{
  "model": "self-supervised image encoder",
  "dataset": "made-up ball-and-stick molecule models",
  "train_examples": 97500,
  "image_size": 32,
  "crop_scale_min": 0.2,
  "horizontal_flip": true,
  "translate": 0.12,
  "color_jitter": 0.6,
  "method": "moco_v3",
  "arch": "resnet_bottleneck",
  "norm": "groupnorm",
  "hidden_act": "relu",
  "weight_standardization": true,
  "depths": [2, 2, 7, 2],
  "kernel_size": 3,
  "stem": "deep",
  "avg_pool_shortcut": true,
  "widths": [128, 224, 384, 672],
  "projector_hidden": 512,
  "projector_out": 128,
  "projector_hidden_layers": 1,
  "temperature": 0.2,
  "target_momentum": 0.996,
  "init": "trunc_normal_002",
  "residual_init": "none",
  "optimizer": "soap",
  "beta2": 0.999,
  "learning_rate": 0.0018,
  "beta1": 0.9,
  "shampoo_beta": 0.999,
  "eps": 1e-08,
  "precondition_frequency": 50,
  "max_precond_dim": 1536,
  "merge_dims": true,
  "one_sided": false,
  "adamw_lr_other_params": 0.00093,
  "max_grad_norm": 1.0,
  "l1_shrink": 0.01,
  "cautious_weight_decay": true,
  "ema_decay": 0.99,
  "max_steps": 6700,
  "batch_size": 256,
  "epochs": 17.6,
  "lr_schedule": "wsd",
  "decay_fraction": 0.4,
  "final_lr_fraction": 0.05,
  "warmup_steps": 330,
  "weight_decay": 0.4,
  "adamw_weight_decay_other_params": 0.01
}
Rows from block 3 of a small self-supervised image encoder, named by matrix and row number. Rows with one number belong to one channel. Each number is 500 + 40 x the weight over its row's rms, rounded and kept within 0 to 999. All counts start at 0. Numbers have three digits each.
Before each channel's rows are labels from the 100 images, of 14848, where the channel reaches its highest value: "patch colour" is the nearest of a few named colours to the mean colour under the peak; "strongest on" is what is common among them. Only what is clearly more common there than usual is listed. The data: made-up ball-and-stick molecule models.
# convs1: 3x3 conv (model.blocks.3.convs.1.weight, 56x56x3x3, standardized in use, each kernel summed), inputs 0-55
# convs2: expand pointwise conv (model.blocks.3.convs.2.weight, 224x56x1x1, standardized in use, transposed), outputs 0-74

patch colour: black
strongest on: dark backdrop
convs1.37:516558535502435533536509480504511514459524492564466504528576565489453388481479501502504506543501505512572509501493515576517570456511471458510479456519494384548497507532
convs2.37:530492519535525386536403433532426470504514512444484439490526506531423442524468516495460495497448496539524458498560412537516502542498495493502469523500455502492498515509515574481487503507497453565422547404508531497500494515460

patch colour: white
strongest on: small balls on sticks
convs1.46:491537449511499494500489493549550618468466581485472547506548500544505460509513620488485483563518505492537477476421543528486477520552493510584564492535478482503513499507
convs2.46:495507518461489529429520502525521461500512476499443508447484534395428493483532488489519497513526530586496476480495516489462500537530532493507513524457517508501506442543489500509501437495517484457495508543469476452457492518519

patch colour: grey
strongest on: small balls on sticks; balls: three
convs1.14:482533517428522501515488494521544467540526465446500545464446533511511499485526538569473509524477437450527550365470466514508470556561451499583524457517547469478537511485
convs2.14:424555501517567482452512431486520507534500492525438504468487484393498509519471482403527497533536459486532514494497507544534504528438472462425376525492506506497566412498501508457499658521498512546516499479369406533438492477504

patch colour: brown
strongest on: dark backdrop
convs1.51:546519504529454486452470559487477493507503433505531475561449453492467497586416516578508548494549472539506484421468451501470489554456413501486492561523519516503504547546
convs2.51:563497530467537558515474473522512594463508515545513495503498501447533468505502480496559515447512505503444584503478494495560491547483496536518480419479500510447495492473524435507464515519514554481539503482487506496495497483509

patch colour: pink
strongest on: small balls on sticks; balls: three
convs1.16:507483560511531526502488544429437476463537443482524506518518473551498445444501507528507488540504502450465602417526526443468537503423528481584558532484539481469538463513
convs2.16:490556507503512478563490591492503497506531613467529484583480511446528517480496502563483484501471511455514527517470494499505485486484488459490453506517520522523495542548450471481542487527471545532524549514518565474432494456516

patch colour: black
strongest on: dark backdrop; balls: three
convs1.32:557523514577498498512424428493443490518531421494482452515455405534519502532463476504493487483483502477488435524453490507495458560468551500475497601524524474582472504535
convs2.32:496497536468504498519525602477537504430466522504521501464503524477397537478534454485488470503564461503394503542514486495500516496504477496506510441488685521474514470453481499525457564590394573456538500503505501555462493486532

patch colour: black
strongest on: dark backdrop
convs1.21:506511536571528510500458467480505498532520451464523448476500476584529482472556492517435481482443483481499523556397521596556576472471512453499480521522521466586483492524
convs2.21:469526509501544459551469527565472495441486489510498474410507510515495542498500495504486488496510512505448492544568455504517531438498485470511504492511596504469570535498503539554495482515545522496450516508519500486516498533498

patch colour: white
strongest on: small balls on sticks
convs1.11:474500461504487474533498511549500551477511536438473502477498507491550515503660550560499485532483497478530524534570443521505484554595549527568536518477481490454497513473
convs2.11:536531489404491496492485434503508523520432491501501577485526512443501505498491473492478509509467495503538499514573586472532532572514492437487597510429566530518534504501505543513529512499633525469525502501492486497578504582537

patch colour: pink
strongest on: small balls on sticks
convs1.26:482433559504550510557497509450472539522532476513487385513472487504516433505549546503517484501442465531571589486477501540499528515499447543554497514516512404551467491469
convs2.26:530586523495459500679525488518520462513518499501513589468520502483447535498526506514543541506484533502405557536543514493550505396476458461506611513500474490448503552515526491511556461510506473492468496489555511437527501501517

patch colour: brown
strongest on: dark backdrop; balls: three
convs1.55:464423528449583488460513554444558536452514525446512455565424553468491471518434552505476541511471533457506538460488473538498518488490482500491536544451421510481522523558
convs2.55:495451513510494507482472494497437512539500480486455510476520537458474484429483567511583472501559482512511493498397493548500404484500518381510416555500493521508412506483451453502496424502499526518517488493495496499492517495509

patch colour: black
strongest on: dark backdrop
convs1.17:500439527505468519510493437543507496577555500483464455502489527512584529425586557494465477471460521452527512462541499474466474473460537572488473492476543424574473477456
convs2.17:431511513476497513505444430424501464421514454523523542518479543476506437484482501487439504484479507503426542489413445496510473545507455552527532498487494578334509488502480550510546473471503506492537506524478421532549473496584

patch colour: black
strongest on: dark backdrop; space-filling; balls: three
convs1.28:489514507498524455516478499488474507532534460496506475458513457507514512540525506544526442423564464487525484441316517472587531517485519485529527510476519452553492494495
convs2.28:451492513511509470500557475451494440450500545518468548371489511527510496492542505446533510402439517492414490500563421486404502513534521480468483526530502537469524460510506506481467508502503465487477453477500488382493487484405

patch colour: grey
strongest on: small balls on sticks; balls: three; balls: four
convs1.15:495432450453433469534493478569526599457517527457483506518547496562465482501455561543535502536529462571560572522510513479524480507552466481547559509474523463520549473505
convs2.15:444532481518519497503495512359504506512515589510497503538470492469536296478497490420491500502480493505508508478492508464499495488418590524439468532499488499510543508499504500496544624492509499499497476520496466498471512537525

patch colour: white
strongest on: small balls on sticks
convs1.53:476490497359525511526488512561498580483494478490471467525486527481505482447461505467451459487468547484443437511479569536472511445457502566442515489562469486464505517567
convs2.53:499458519536558514467521521512451492461480455511470488442508558521479489596427530513521505579517486519499521516493472512511492463535498466508333517547486509496515470557505517505518374415523484494515521457511476491493547456510

patch colour: brown
strongest on: balls: three
convs1.45:523467505503454388491490489479451464501440466533498508547441499480485432558527489506438469513449489538464476495470480542458515484515455505439542522539548383484530528560
convs2.45:547508531507486487429547519503574562487521507504502498521479525532490506492459484406524468537664488491426426492541500517570483520496411530482483476471540621496557440522458456546480511493512590571500510498439513327457541413521

patch colour: grey
strongest on: small balls on sticks; balls: three; balls: four
convs1.27:485533522475439524544551490584528496477458502523489550431512547547556569477538459533494462527493597512532503457562503496492534515587492449526506504495568498546539563501
convs2.27:470502457496490482482497585549485511538377403504553499497459486500435499480495467449467481502503377485478484430415497501560480539359515565520468482487451478512505498517508497489499510498493523518510506474468616542487461497517

patch colour: black
strongest on: dark backdrop; space-filling; balls: three
convs1.24:514526537526535480453502527444483485493538488510439427506439435584427473490376494483524518461441486452533551485499522524493537548513477578497530545513470494518452492523
convs2.24:550568490469515492506511431523505507490512481485583566545539499487505511508491528498472498516486501487533516526556522477497441495501503503513510526479537467505500511538544494501541515479438494498459542506514529533532508493524

patch colour: black
strongest on: dark backdrop; space-filling
convs1.4:518520502525493576525477560490503482503565449492547477511527520483446453498377467518549509490516485529516485458466479460517501583532414529505521545473522392541472482517
convs2.4:496552517507501454450464459525462454512500523462565501515515552511569514531488536521488489567415517501546449508498507498565477523540537522526497503498482496554508493490504485460531500382674422507464641442492505482507518504501

patch colour: grey
strongest on: small balls on sticks; balls: three
convs1.36:502566519505474495471527470591444566473463509534505625483546504500492469510548542462527508607504533541501554508445536539483490511506472496552462486555461533499458504531
convs2.36:525488505441469505450486408432501518518458481498445491466500407485507461557477436438488441497453477497500444455495489495479518498455497464456525494472500524546405422415500505455495492492523510467491486483466520556496444486479

patch colour: brown
strongest on: dark backdrop; space-filling
convs1.48:430467567535544471527474515487491582510519506520519379456507518517486519527484513500527568496526529512476573470470530488567561520476482512592546477475494419490459490480
convs2.48:477506466489466429529539497473511451507504468491494427404539500494378440519541523519555527522559502619492487489489499477537550532510526490471498506558497473486499519507510564625480563452473483491496482494489516481447507488484

patch colour: white; pink
strongest on: small balls on sticks
convs1.43:470359496516539519489447482448427433502471517530478469482487534473500509500433520519503559563475488503528558463446534491543527469562459486579549493488485453476494476507
convs2.43:474431490505472460435496387465514486489538455502442450481477512483452487523476516479509517485477501556525480483454402498525449518494516516471518492505506542525486471498477514486451485498526518506484488515457501501443480475496